From a checkpoint of a small autoregressive pixel model.
Model: 3.58M parameters, width 192, activation gelu.
Training: adamw at rate 0.00091, 34000 steps, batches of 128.
Data: 197500 training examples, 22.0 epochs.
Rows from block 4, named by matrix and row number. Rows with one number belong to one attention dimension. Each number is 500 + 25 x the weight over its row's rms, rounded and kept within 0 to 999. All counts start at 0. Numbers have three digits each. After the name is the row's rms in percent of the matrix's.
# v: attention value (model.blocks.4.attn.v.weight, 192x192), inputs 96-191
# proj: attention output (model.blocks.4.attn.proj.weight, 192x192, transposed), outputs 96-191
v.1 078:455507538476486487507509449555484525457495491503543453501464529520509520492520514505474480461416497471506551511514494478491507492486508499497466502528511502495521507531522426499531456535493461493511500497518470482491456514556539511496499460498529507546505489487501525499495494485551519493
v.2 085:507504545474449501483481472522537483544535461506481468522515506449502488497496490478505522539533509501506472503497520534498503499512488519492511472515501523499433485462507485475486510495475504566514515485469493514502495504522496513503497537488488534472436524523493489499502494516465483497
v.3 092:490506481476508547553480506490503523465441478495495495467505494444486502502504495535528446482549520521505473505466475465478498524493483524486515489500474498611476480501544523494507517508525495514501527520424519483477547493499509475500500522491478454454505523476503508520516522522520503493
v.4 072:547526558483496514509495508554506544514532520480480449493463503516480512511497526478460466495491545469500503528491522497500510490487518484455471460486529494525523495518515493513497488521462493529482481477520516486475519545563525498477493512502533606469514437511500493515481526483541517502
v.5 093:466495508465509520460503506488482509514484407496529483497484462482515487509503508525487481514567503489475505493464516489508490560498551503504461502508489484529526506498491480495472534521460492512454509507557495513514476505494488483490495521512466531515529509538505446484450485485498520480
v.6 107:525493500499498483430482536502507499503486501512535452484548505535523482502494466507490514525506490508516470499485526496512497489515505519460523539518475538509470482530520487481526518522536499543498492463502517468442509502491478527477503478555451477444537490467513492490526533524506551522
v.7 094:526490497480481473490471509482497514515500487473525489500454505471486499500511523526524522480493506506468491531507514486481519446501482522511487503474454519504540518511490512478481516500469557501488530474520475499479488458478534483499548453484491513511557537532477490500549521524533485525
v.8 093:541496469537526533501493544501480510504495513466473486492495500503541492489488497527523514526490463536531448507507490514509466506497480492470513533468539511477504503511517557524526472490495453499487494523520505500531457512560535507503512486531445464451492515521490560506549490486449506510
v.9 094:560505501489502501469524482508514502499481547455512506535486462511495482488472496477519504534484502503531483513491509484488520471505539529496480517491551470534523491469539516491523480465505506542503491538509478479501447492494520492494511457490492487477491484453509537464491506513556528519
v.10 064:406471434518519513490545556486515503498530511498485532478531441500470502499499502503533506480510530521531507495517480527472505536500466527483495518540474451529489495519488516482507455498529489483480511503503566497480465450559468533513536509526462468464513513489497533481486491491482505516
v.11 097:509514507489496499500484492555503518517517486447518532531482450467479503485499505522506497549517516520519554532498508489476514477520501473495465499565536480513443500513470506541504496521493498508522498465473524505494503450459499520510495462538539510455511497522507492470474522490504470485
v.12 082:514501491527488468462500505509459489474487455506518501522504502507435534488509477512548532484508500489473521573497495492517518472516479498498502452531504487500545482484432450532488510525505491508482516502552510511546499474509503472511486516509506487496506478490496477536519495498514490496
v.13 107:427506490517518503532527504459494492491498517440541518514512511471481494505501500484484522501509504478528524495471505477491501539498488480510487536466454473533463485477534541474448528518492529504451491501489536521525499466508500477499516475502475532496535501488500468488557473538490473499
v.14 071:500488517502503478498448503525509474488547497475535477489493489543534511506488500471478475493521493474505531498520532566523513507501517521507533546484524458530529523492498459503523473514544508530536545477513509510515503521527511499489494506511496461509486499513473487489525484460526485485
v.15 118:476499511509512518500505484506487497503489487534465532504557517520490491496507482506492519483513518489550504484496497514513471513483537476491533458546503484457462493512498520524508492513527464528516467498511492519515508515538469503490469498521533510518462448451515502527463495492481512487
v.16 093:558485447501506518471502451552480510483494570482474520499494552522470502502505499517506468506506526494479534504502497482501504505496498447505493515485526496484493495522523529519492542521508456524507510522514512513532474515539485498487486477535515478446504474501488547515525518478519532475
v.17 085:511498476524511510456523509466502511538484533516474538512494460506505495500491489537534466463449488501503505493474512541494499533498534496504491527505472455513498467475480523495505481466500539529489498501481459485520558492475524488503493524507489486526556493504498468511532531483481527539
v.18 093:535489470485496493513527502505535534511489526555473552479448455466494487518497520499484487508525484473485463540502529525477519495487483511523497451536456488499548501480539501505473502541512534467544475506522489449465478506476497493503533468510484455531492499463516506499503500516478530520
v.19 081:484504528514493508541481436499491487509533488482514487471509560496508499502516493476518513489507452493513505491529495509509473475503498483487519490477499539461477533524493478529468516537472489466553520486479531501482518522505512493496468472451522510568522463511495472501522560535501479518
v.20 090:573504498526465485447561497503506501485437537542438541522537472469477493502495508501530502475507555511525488478496494530503501499496482494472522488519496465493465490481502506503505508506535486482544488491488509468509508492486480483493528514477522491490521508480481424512537513511484487504
v.21 110:514505523484514510520480517492498495502497478515487502509503511525537514499502473537487491457532532434517463516519474496486530526508551516447565549483495520523442460518512515486519475460460514487492464461478512538459515505490490518501472506552509507492532480485517541503544497532523482472
v.22 108:510502522486535486493490389518517515513476449516522489517501482501508507496523505493489465466496493499503553494520475491481518500495498507516498488495476491525466517506466529480478529509525479486489516546445452512556554488475500508498511499510495494516521496492488470528510494488502516515
v.23 098:490508505538506496496544509533503486495483476477532493490539508499489503497495494496514484512568506495558508507522496547485526531504538484464485516489495489524465498505504484469481464506522505507505494516500484502514501528468457489499498483459475515514483497484487519534556529463505452509
v.24 114:481505516488487473496481540452515487489522489517524500506500536524514493505499515499494494497474486540494422548497494502494469527491486521513514473514476481507482509561505494454544478493497484562516533443530494476520505528500485505489491531498555521532458517487482502551507480466476537502
v.25 100:506494489496509517550479475499529512485518465497452472516515528510518506489510509480511496486493473470506494491493490451481474483498524462520500518513529535515513499515540544513508512538536477554496493487545491508493534516508489514482551469498483493470495521499468543490513508504525499525
v.26 099:511493539483519516494513506487518505523501493483466464493494496541512505499498497510487458511513476493436533493478478507507514558495512495501521517499546508567489498536463491484485489460473457477538495509461551509516470512480507493495450546516527492503463506507503457490458501463491515478
v.27 090:434491495531509521530507514441479497509522463464503501507517527478471500493516505512471513483478520526465485523453483430483493484507481460552472503472477448550475481477515527437489536446428461477458494518458480519562536477499503486504469507496533522512518532513522511495518455519500497509
v.28 080:446507529508471478482515504538484493514474471503515508482517545524493501507503469486488514492511483438467508514486512495504499485496523495547475520507495537492572504485472473463488492517491509523524497469532451500506507524494518484483464506470497464508494513494493519507572516504531495511
v.29 073:524499512487509483499498552502483450525568478484487515516555529495482504495500491474575553503487544469476473479505486518518530488505503475505525468513553498476514514517461504467502525486492532506497477512498510514517522520486468484508514437482524514548506498510502509506456511486521499476
v.30 090:499490517511529501514525443504507470504493468484455476495527529552447511508506495451499502521507528478522456516474518474504483484495517544511496518509458472525536475472509446480439494530507526533511492514478500515476525516516488449480476544488513520523480477460499515505514494497540508513
v.31 088:584496498495483502489495469483523513504478490452515550505526490501516503506514498475494480538523510498501472520489487540496522526492500473450500498502504501557441470478511509531502510528488469552514487526532505513495495553473463499489532509496507515456545527498495464524477477513531497502
v.32 083:522511520478521532540491522453514481474545479534499501495520508507446512504497514515486509468524487466478496541519503511505521469501493479461537521486492460504513510545559469526471536455534488501474528512544471526545508451480495500491510461509498516491473498493476481509471492510553491477
v.33 086:498488509491466502479528483509499490509526506488519485502515531528476499500508466481446485497466501505521513537519494452507484499511532523529496513478472472474492484520489535480468475463490498519500510488472473503561496487532487512504474486465500570542471497472500500517539481517519502485
v.34 102:431491482471510494516502501441531510482525531481473535498483487455494507487494537503488481505491535510476433508494478482496489478501452461553467461513518477519465516507489520488486510458489502517495492541516517486534524474494539513527497480514562501546432489528501497483500482526477542487
v.35 090:478492500489495505547508543500519493444521498523497492516497511503489515500501500528481509466501529506441464504516469494517521443496493479516542493511530517484503499463514521508500518474495523498501468490527531505460543490494456514504539493501493512518451509503493504481488471531521478477
v.36 106:445506492523512513535503502458484503517505499500457570506478502470490510499512529505548524473511568474488472480494514516491520500490520490533485499469489496475525495473478530493478487498443517465481442506505480499457485484528507477520507451478547530529496488499516523494526497497490456487
v.37 086:488500495473463525533470545508527486473520519554491532463488529509500495514495528542457471481501479480449513499511503547500504504501506484491533511495480510517481500512534460497483505496506493442510500465514506491479508490501525508505472484460482507495457490502507492487438505526505471484
v.38 080:511505517510508510504514478466541491502536534529550465506476525480494501511482501515486480492493482500513484529499512511489529529486485524504472490508496471478490515484500472510490480493469551577460514497492484477469555507516491492496509542486509521561538437512484475502545521500525514508
v.39 077:507513507509521455501439520482506501494500495508508517494541492537482495519500522445501483483573559459508462493497519485497504536487475500467480505500493466561517504538510485478520507517504490535473503511520540498458498509501449486483511464505499488444503495476500462480472502481523528474
v.40 095:508504491513502469506474493518487498486486525494530519510501485525482497507507499490505492484474484483504509509508499532505510569494532519528594507497469500531505483472502483478464494538484514499542541456488565517503465523529505492490477509530491443490512485426498477524533479503513507494
v.41 096:482486483506492505514506493511500499532509554476519476488503489522476485498512511500459507502508471566509510490520528511507470502498432502551456467516465485460486528496501513499466527536549517538462546521475463514472502506521483490501512455496493502508478514472500431494468538509513491538
v.42 082:578508564544514490500461474472501518543476506512559518507546501492512494492509463487444512494507484498477473529489506496496509482500500463505502500507528518499490493458499557523481531474490502494512489489502441500527541524444504514496518487519536504478507525511478457521542534501508462519
v.43 114:550505509505508485442511482569492535519474507506480407517526443505507496510503483491497503518518479478505539479512491540492513489518488470490497462523502532492512496493474536535494485467496519465494461500535498518474477466457529476506537515533496461491521481509500537542473498478497516505
v.44 089:518493501519436453526509530471476496550526491500508553492517501523438507499497481511520485495465485497522503483513525484495468476516530477516487485477503474471501481506477471503524498487515519525533506447486516504482562508478466506499499487463551505513475459464511489478542514503495495534
v.45 089:448495496517468497481470498458484485497514528430501463460507529525466497499498497490554502492522495474523462506471514521506494486506516524497499490524499503489512493501490503521497510537510518550524538500500557480551475472547534486516513480500505513549496485491480516489477491483498528472
v.46 110:510494462512502483455482476492498512490469475487518512526473497467494503503487508520545509465525533457494501523524491492489553487495507499498491531472518534554525513499487470478521492463432497447487475485509501497462551451469521524469493524508509479489557487559512558514556497493545488486
v.47 101:567517488513450498515511494525486485547537535516474478518513517523495499499498474497460536449476518517502461523488504484527472499506523523518488514493528483460489475488515500500467463507508484460510500476489514517481546572497486552490489506495482477541518506481521451458517475530506492521
v.48 091:567502504514471490496480528500498489520521535535479479506492496503525496498494488514515506516495429531455500488485484484479525476507486501505512462484538537501502489493479534483576481515463498491467485471484488493471494555473472506494477537510530481467506528528540528498454530516532477532
v.49 087:449493499510533517530513476516495499497476548461506487500513507455472500498514503438479491527557487519470524546498491478495501514510504497503454504552482527483511517495516486523470512516495495527519501519492514520499491520481532526502488480478535528505493478515494597485475523505551503495
v.50 115:558505531493495493465482493500509503504502503525500455493512506555490496487515487560474506447477476472461504501508479474482486457504490478465550489488492527474461485525474497477497510503473540497506501469477506536492477474496513489503497480520548518514525505496507477506484508540527516517
v.51 104:503503518522497537482508516479511497512534518474502429502499498550474487496502505527462526488470495530456512516456512445527478508506458500533460498484529491500504481506473505481488519528468487482458477507493518488477465511531501482509534498503531522489486497501513458498439476480511498519
v.52 092:494503493535516504488502508497528499503512482541497521505501513510504499503499519506461513491504448512482465488492518501485480493502472502504525503520474448509497502491477498443507530472487514475500520495511403521545520490487488494504454476517527539492535524496515526512474492503505513498
v.53 081:480501521498453487506472456497491520480543501514505491512503514484480502494492498513457483488533508487479507513529505463496541509485508483512474495471536505488463511478498458514524504535500509533467507486500451489533486543434455523491472457491566507551452495538494495491501508527504503480
v.54 080:494498520499488473455501502523449500475484522504544491500512482546504503508478499493492479487549420515477532503476523511514509514507487521505515474489527520513523488478521485507510506550525500498503550500481547474500490528490469524483518486534457472457506506469484481483464537476511500515
v.55 080:522504506526504522506524466499504478486510547493513495495509532504469496499474518473519508487487472556543452470485476499481512473506523470533476530502552498507487500458520548502504488520483488486476509521490527481494533535487532535490533524497521493478505489486507489460504513510563513502
v.56 077:468493491544516523460472525478528497502483540522513464489519472437519486509516493507481483515560490483473493492490503524516479511503505497537517515470485498492514512518495546508486556502489508495490499501502549507447446546567511517493490508511468533501492489516500543486499535515505527515
v.57 090:546508518464486479487454523507509508523492496507491451475479485509519499500526509520505506508458510528428484510515536512497507447516480513506497506504467529473525507528465505509503520497484503494509523479514466477453459487516535482519520478490492482486514553525490483474502529515497493538
v.58 071:531462559459530500502513505494507496479468507494524479518499507483503520506510493511502475492453492498515552469499498526506505500477476539487513539477490549496512483507534527514495477473508489462454468441496520511482493497466519503472509562504477510489518509463484479534457520480569523511
v.59 098:468502529483470489507504462475518510512498479496536485509461539502483496498513499520514470499524462510539469527524486481489498500496523476498489475505470526522486529529471534489505489477501481563513522455506485480476539495461463511482488517489566493580493489496478440571563534512523525531
v.60 094:514492480504464523462533486574502505481474500475467502470479512492511486488485486534555532579474442483487527524477506518512501494523530494485497507505499541473525498504517483506491473501497484497528510485513517497517409487513505481505486529466481480473462504495506510491463513523510462473
v.61 085:590487501539526476473442484552508506538499507531457444522527482536536495494503500523455520508455502503458542533465506488511491489511519492504500482534519447499490504513488536479493494474463498513496484477522462512533551489442498504491466493487529495485533486516499509482477507457493518502
v.62 092:491500488533512466490524443412533498509496520493574524499500535486484503505493515438516523534494491480503540465463519517492517479486456499544482512466488499497545510476514485489506504477508526489487499493530516482552508477479509482490537543494512520520473491475489481495520456508529542513
v.63 081:459500507481494484516448503442483484518483484451527534498506498548486499502506489491504504511502493424490505445528497501487515548503490488505498494494477501542542494510478488491501520512514506487470492503522490561480472504530501468504478484481514442488510468529508537496473513504460491522
v.64 100:480507502437518484513595461520510515509443501458527512499501465488474519504512532465468519503515495536501495499494484447499514493527530522510518498508454501496530494514504466534475516502490511487488500526495526503536478441420492497501498526494502494535539458507516446468489492469512476505
v.65 109:452516531488495493547505575514497444502459504495506470509499451461489497492496516479491447470532522556553508499495486468501471488497497485483490514463496557524492529474539487504531518536533486538483501515552476509496499536505496502495506499526478505552493439517492542477515480493526474497
v.66 098:531506466525487504499459518479468489493495511483483479509528515495506509486513490497537516515542490478477444542511489494476485502486507505487517510551480519515489488484505541492498528500494487536533494484535507487546456496546490488482500525498520482476486493529487523493496486487498509538
v.67 115:462483502510493505573549583526499464502489545496487484467472532504532496500492493522507498464495504550478478497525478489490483509494510509507503502513463541531496483505546518508491482504495504477512485495499487500495542466497482520506494516458472488543472508501518478487491501526494437494
v.68 096:496499463511508483491511505521492503513453478524523555504548517466522483503522471475466501533534487499529505507473486461507515538499500502527504501491465503446506484510490516471477491509507533549506514501477504533475462457544502479494452521486497459402465466512507525491540529512471500525
proj.1 068:546479473528499514457479571455519467500474515474483507508465468491498497508506517504520525503553508492510500473495477525525528517547511506519478488494487471529532515453509529494469561490492514494453464488502517497503523520487538511522483502527487489432526528489476460511483466528474488499
proj.2 077:494495473491551516519551548508501534501499500504538524477485486533454526485504485505482506471427480496519499537507514470473494471479488477487507557480531469499503500529519502479508469527508496481510498507472460511520515521486529484488511466534524497525512520509502508460515536469506522508
proj.3 090:532479503507489470497488481498494502528503483520477496531507443516513517484480552507502492515495477488507576486529509488479471499543533512564485515547518516426519475521470501495480499497489515481490466499526458530508489502506512510418505481535519534532510498502516452464510472466475495500
proj.4 060:466487445518503470461488541466503479491469493463498528524498504511517488474547480544497505510495494524513496486497460493519486489501504490531528530540470472497519522509514469516491503510521492493515501527520478516482474489458517507500490474523509488472498543466477535504524475507490469442
proj.5 088:509504465475498470535515507495496493504528553513528467514515498529440488485492501488505523493460489484567534485518435501484503485432479498510509531530528487487482490517521498518515501491498504523527446525480510452459496490508517507456505530514560512496480494470483543522516496519488485475
proj.6 108:482520484490527525549498450488522490516513507496442599490457483452483527522510514468491476497514491523480503515502505461508472528449465481505468474453514463472533527505478453531481442503476521490489479513504493517535533516465511489497503523494525533548482518495484517508465470530493449490
proj.7 103:469494525546501537482506484509490518452502464496480520496542492555498497478511525497455445540508482473515551481507503502499510524514521516543466505503457481497466487502489528538495517481495445480507469527501515503471488543492477511467526502475523463477459476478569506508472518499466476468
proj.8 089:500512516503485469499497430480495488477495469522495507528488505478487479502477499475456511495543532507471475482462525480476539525445479492500522472473462537497478525510476516489492512507537529511496513469539501487458537492469452519531464506476520510546485525509505500516423532481554516495
proj.9 092:464510472480485501521500471507513472496518428518501499446513516458480517504518485508449462489536497497479492504495467483499514481449433475485505507498451518489515532515488519494515521517480530444493490502498510498506516521493481537490502505554509487487528556509517503512489482472472518511
proj.10 050:538553529606450506511495471488510460500475530548495501505477498543539478482514517494472500509496493470473478473514561467499491490512498476493518481475500546463512501504523551519498489461491484518521512480473475504524526502487508505508503494477533494547501498500482487526472509496506512545
proj.11 093:480513460467535449479531502438479480455490510508481506496464542510491541517516534502488517486497469490511488470485485488522482506460518512493518509484510500509539484530514517474483501492518491491511467523458489519506477533547537492534508514532459491482506515494511477526525479479526485502
proj.12 079:479464499500537516482533490506518538508511512498520518480512519548554477503497534524487454516508472523520465446529545538504505505543478505513501510506518524532477511508506509487463494482456512510534491486459514521466489535482518543522486440501473518474497488504504519454477478471475495533
proj.13 106:542508510486513477484519488540474535509512490575444497502463474503514518488496501541499478497520460506474469521513494504485511471506536496520516482536516523481533543522451461513545482494517488536550476512515503489477508525483496498495510544508514464515476479523508497497431505464516497495
proj.14 075:523532457533491502480511484503524499492477478475500522509477488472468465491528458539500503506481546514509500537445492464522481477477501500522478475506490511491487453511517489486473551455473480501459471495492493476479487463483484499492474467477524534482518545506527525550486499556473479549
proj.15 124:533512494460515463511492516469519484555514554498536491473460527445522496519491501491504521471491506533468448495512474504487490499461472498478523523474540518531531524515531477483522470525492544498512539470500486517496506493501542480548490529537463516483526524521426498468529477510530521506
proj.16 086:480494510521526446507492487461480497478475477498504542523477515444558518468496529528513502511506476515519494461454483498463505535460485564508516481505496510506506500478493523542489516460538530494478496484491500511477476500475479500506498524485476489497517502490496496507490515534518469500
proj.17 075:512494508518467505563496530514501492460517487478527478480537536508517500482521502506501502506506472530502504482551491483495474519512456452480487477531502560487504493548508531502498496519491497492509484479535518494473506464491443500494523501498504515497449502505516507495479486512520503498
proj.18 099:461477539477519529470520487480522461517508468480472498517577547519492512467501515483508509516480533495517541467531471490499499473508519489513491522451494490486486495547540516526478506472482494508475512496540485525514491483528527543494469523480487515460506503492513528508532523498495465506
proj.19 072:527514505498492540470458543478520503468463499481481520495486473461531465508480479464484450490503523507481478503534509550497476521517524523520501491527502462539505456491521470505507473498513475482462490520507487477551497465497506519564541498540522475478532486496498493503475458493518533479
proj.20 080:485475478524527513512491491514497514492580501459567518482467542560570513472500451528476469503447424518455490527525532447491491501498488541514492487503512539507505509496491533498496497486481503497478526510493465525498494478512490530516531508500494505507477496509521531458501491464533537527
proj.21 111:512496473503473493492486501498519538491492526477505492483486495489484470498508518477469493520491495546505508528466519484511492517504447485521464429506525489447540523503525485493500524554529501508519518538515503494538526498499508517509544495499485522506457500520482459501472517459483463520
proj.22 104:575507501479474493495549557466495524500468563444501533474525528530453511510521524509482535495488488456497500502491503529524494460528525516529495506522520490509499478458517489474523491472485468516482462485496511497500468485530517453486527525506520443499494497517514485444518484492506481505
proj.23 098:534498500463521490506450461514508520493501494539433521504425478485527517499496471549504515511472492524488491529458482467479479464500500503568503497515507476510529500516466503531497531507496485511503495446523505482501506460507490490486518493554483485504490476503513505491425453507524486529
proj.24 115:547485498512514546485477509533516496509462485456512494484474494486500507503497465480504524479496530528495534495493523510490496467499506501499496506447493504502492494495485488542460489552502505455502541499478495517492508484470479466500498459444497504504510506529492537502466511514470423487
proj.25 096:537515518511519486468517518486502457505475495504511523504462499480454486517506537535491543527532545543486517509504521519482517509492495525499513501504496465499488532467499478449478469511499493452495493512479484489503486499501516481496453513499469492496510492542524450468488509526497491505
proj.26 102:515499443510486516512499525540496482477486514496532489537473530483452512473505483497532555485462526482547503538488515494521501472515505530497505468528498492449491488455541481462514526502542534497485510526496493471552519469494461509476526452488478527507504504519470503496547471501507525519
proj.27 094:531507537484512485509466528560502495498491521548498476513510434507497523503482500503495489499562459452535524499558515526470506512503526506485544511538472529475528511486461504545548457534557489528525503500514535485452471523499470477494535514505454460488505480518476474470470524464500526485
proj.28 070:508500520494526537534490503518507491512528530522499491502517447488515482513506542517515506548527541519509499534519449509493492514497503509471506468516497466513437528499502473512490506502488485471504512512493552486497490506476478534453508478517454525491506522515505494471410455474485531518
proj.29 064:474537505538515508514464495530507518515515508496510514463461494472518505535503464559472484506477467512488503513471537506506478475517478548518488503481446462504498505491521459530527483501505459457536542522506503477497475482508497521522516501520520500493547462463502528507555484507462528519
proj.30 082:430474494494525528451494548541521529550499510519550529487528489497519462489516522551527490487499455489488560520515479517503488478529485489507510483564532482502484531505496484505524517473465510487485506478487510532514499488493532535436506435527497467481497517518498506467511505506459513511
proj.31 078:467491466477499473523542484526450487511541532520487484490479572501503526475494481507501468475514493526522514496529504469460469457482490522513493517511511494485499537513467507538478494476498525506488497489470475460553490489495512478519503503505484487533489507532494516479496521495478473512
proj.32 082:519506490553460494465487482506501489486464526470508514521514507487506508507510490488537449535484505509510506472557514497478506531480509546527495498516518515509499491484475489473505440486484489504507499492453503496455495538526524538536527509459536461483540506526525514483550496502437530521
proj.33 087:511507507495514497489479520528520528488460488509471513513505451510499504491518510514528482510519501504495488533504522540475543465512492469473489495497534515533520533481498499491525507514480491484514469489517540508506496498494495480502550537511536429478488505533475485459431465466506488520
proj.34 104:536485505492469533453506536558487483514475454479542472524543536524481514502491458493520540482492486484488546480504503520518488498503503543470540524501498546467479480505490477476525499528544490444516503499503512490548503502514490484530502466441489495479562507481479516506496522460511501506
proj.35 084:473492499515523501488480498518497499563521494539487508507505500494535494504480489504517517536486507535510537521491562499469497550528526541494479513455486474514498502502484466462508505539482498501522516502500481517504460554521522492477469477461488544490537480481530498481534534492462506510
proj.36 108:503502537489491481453476522513510500513502506531521432489530515521500476481505487504441496506508477522514509489493466502515493501504500488495520492509483489494499494531543550538522526527524471511528542514542492517496509521516500510512494550556449475450508472487468483505480539492533540508
proj.37 084:503482510507512502508443530503492440523477490514476470561494441482501530481487448468569499527461532505540513528545513473469515532514545496524472528483488486491533481475514495501499497497506498517474507517511478501509487507494464498494529513518497522502523502496494505516569516519512538491
proj.38 076:488457470507436469500530530507526564493455480469474515435543517484509469476502483463500500486497502518481505475547490511503454466513509475492526499515514549539505491552526517488485512531498477468521485491476449529546502466479507505510513490511542461472479529484530493509479499506444476511
proj.39 067:471491487513463546494533474508546498522474506506514473476492497480487491500501473532512516500499471525493496519484498513511476409493505524518489498491533503474496487459492511540476484473499484479483516523474475515553478496514548511485511546483520503526526513485484538504493456538447486524
proj.40 098:502490482542535553481530513484498505505518480523472508484460516466544483464499488531492484490485517509510473523475528501510512470516504490542438477502495505456510495507541514524501546454492525519484497528511461489481519492470461504473479492481499555490485520543506527501499514496510449523
proj.41 102:498514524479512498501501478517494502481505474515489541490497497440548514472495499509548495497503540467476489494545481503492481473485542514500487544477502515527504497496487496521503473429451518486527475478516518499489494512494498463495499529514543469463502505483500537532506456517531522459
proj.42 075:486479450446511493514538500508478503449552511477481498520488557496471535525505529488508477528545518523513509507509492501511460509490512527491507502501474497520454497518479469503510456535491490497514529518493509505475478492504462469471511502487452523481500516535550517464470484461518532490
proj.43 116:432495535472483496502511450444501515493541533486499577500507606505488528500506553538490541505497485458523488478460463456499487469497500488521453506476516466516509507498557491461523509477494487517494482505496507464507476507503508488517475500469470509489482505473518474449531487509505489510
proj.44 088:468499514480572562487498482511549508466465492474495477500501528488550504495539497502503482469540511559455485511506516517524512506532479502439490503503537546541505470513505526515486488545450488490504506505495527503530456509477505495524501469516435513482498525536492479509472475548477463488
proj.45 088:525487465524556534461491496523493523487473428543515509575459499456512521499499499512521491477487467512474552485485517514510509483531484509510523507490523498518492492546529470513485552469491488458464459486513463510496545496438498486520497499500512502459518518499471495516485508530483486563
proj.46 113:470511528495501504525508507503510496517521507500458497455536470562487488514506496492403480533509458493541518493475491489516484534461505484527486501549462468475501464479509529532494519534521459525478505527486472484498466517528490497504521490508446487518480486460511463461447527498449480515
proj.47 098:434472480506544527518515502506539523489503495477534480498512484534537456511498495495519494521531519478495506539546542527514506505453464500407496492478485509516486519476488502464537535504466512535503505493531496504527476486531515525525535503495501509461454516505473506482480515485508510506
proj.48 092:463495510464531516556497486501512502480494499473500499461513493491465500509513510462466502486521543473563490520543530504500470482526473472457519518492471469472520504469517487507452478525513515486542532551512512510528510466467475485497509494518448530494506474492471469471537491499500503500
proj.49 081:490507515482492523484478548504473460469524471554484523545460515506519516504476536540567539513502513461529502442494476508500490496483522486536547505514484482506495479501502481512492471486504517474463504494498516492502497485506476466513489482553449466495529502497503463505496508462493513484
proj.50 116:461504505530496529537478510501489535490493520478514547478470534453506510509494512455505481509516481488512490524526533530504526535517498537534464482488507498488527549466519497501521498500511502498509495524495526480518539531466466482523542524485462490465460497518493466469526486485472493487
proj.51 106:489495509474500467536471499542497502507483520561503520491473513459504533503482492492508502500532501473530489501564522523478530486474518483468517501490456489509508550476509536492523474497515521535513508493510506501492518545469478475501475539515465473469499498496474503479527494514501547479
proj.52 093:506504510450495492533466529527519494524500502451545476463513468471497504485493481478497481511519543520542510522543483495486507495483520484503493531498485529487501506483506477541502445524523480510484538512472546501444485474498454476471529528473483444493478496527483493535497515496493472513
proj.53 071:491517481469571473475514538510504545489498505472532500480459523520493509493505476535540512515521466501554520477439493550513465500497483529482508487510545518483487456511469561499476514498479504490546497493470525536497510517529529446474500547530478491477543486492510509499498492489476449508
proj.54 085:512515468484572532541519474476483523498496459531457525497436494476530501502507519519525495499469552506511471510493502495506527472504523487523490520496500489520499508487496490503476495459478526516484479505495477516504477485469460490462478505495510552528493503527537512508507460497479483522
proj.55 080:482478467498512503499486552503498472494467460501512503514479491473533512514521459497457503490524492444469527537547502484497487519475486526433555500513444489497490499489473461475521509520526511486506506534484470520530498474488449505497498492506502513490519523491489497518481502502463521532
proj.56 067:472482529516457537538496504484491484509511462516484526510514531512479467507483496475495497507500526543512474505478524444476492503424503483488546511471504535493485467511525472513491437520498518518485501512526493524515533499453492506489480509471512474493518474507494508471476483504533507466
proj.57 098:456490522563466544474505477492492470420497471475507529538555515516474506496504526461487469518517503470529545469499515487513480539528517524496458490464473447509463472492509548509464511458489476483490482518513520497491531537487488524492504492472531478472488495478535522536514514531512519461
proj.58 071:511490462526481525538502508503486495518490514515476534482478499543500479484503526501504517529509516485490496516477478463528526545524488477520467464491519488502514551464478466483484516528499516509534495547483474499498509499507516478500495450511485520515466481502508507507570486541457479429
proj.59 099:559503488504494519484510531505523524455453522456516527480525506465524508481499511488479513471490530514475540464523482519497433489509474538518506499494501493497481450506492477510511499533492491452521483528473516498532484483510520453504517467496493501474516500506501552476458462492480425467
proj.60 089:489510481488537461531475466488474473497517459551503509559491454497477523493481505432469451517509514478542487500548473482454514553481457486497500510523504468511489527491502523508489525492499528473500470502490503481492540469490489541523480503554502520499500497529488486511498490466558552526
proj.61 082:486478493459497496527492502492521468461514511433553524499487553463441526500505483521525525493535493488567484480493492510515469519472474481472464513487490483505515488485535478502510505513554467486480513514511526506442463499514478488508546488514485482475475501484480490501537508530517486490
proj.62 091:502506493489460534495555510562520514521495477519470484484493503529495513520505462519493492483502488494464474521508456494547495508509498504471540512518534538485460524533465439508482487544508502504517511507489486502511503484484499476532450484463495467518504489544496506537481527538447478489
proj.63 077:489499562532509512480517484515482506474522544525512449490518525429476491510514539502520503480536495511471475525473484497475483463543550515525497476550498516504484503465513481517502516477492486519512500492463531457512504517443501489470494484495447555516499506498522505505537498518519515489
proj.64 099:490435499551481505443430490487497494509550455534511502521487549470525466501493466531527499519515490508495535501501524543501521509486492488513457512526525473499468495497465526484536468480510507521495501480473497476500502515550518518475493490492546516494486501506485510516517505532481503514
proj.65 105:522472472497505549495506472464499581481525518491471523506479529514520511538490500498510541528520481443474472470545493500514533525489510503510509496519510456480504496508467508485483499446499507461483515504481523529495494465511507517476468477468489503475496538500499463507506552483492548501
proj.66 094:474463540471534505499570522494534536513494496509515492521498480486480481502503499440503520471484535528552518483494492485522480519538513511512494472462513493517502484511491501528513454534507503487471512493461487524467547508455499474507471445538509529485510500500502481536502504502489476500
proj.67 116:493537482514476487516512468502478504459476471483507520511511506489468512491518518492469522541509464462526542512475512500515504504480486477498481484477491495499500508471491453493507546503478512529491529473482513506483493551494507471494515505539510459468512540525503498511511480496513538513
proj.68 089:512522497487512499475510515452485482496554515492491489518430478519448549491494533486559509455480502520522515486508507537495499516489530507473473486485497474570487497480488514548527507522504452469500502494488495462535512557480493498499537450546534518525542510509494494498468461457463496477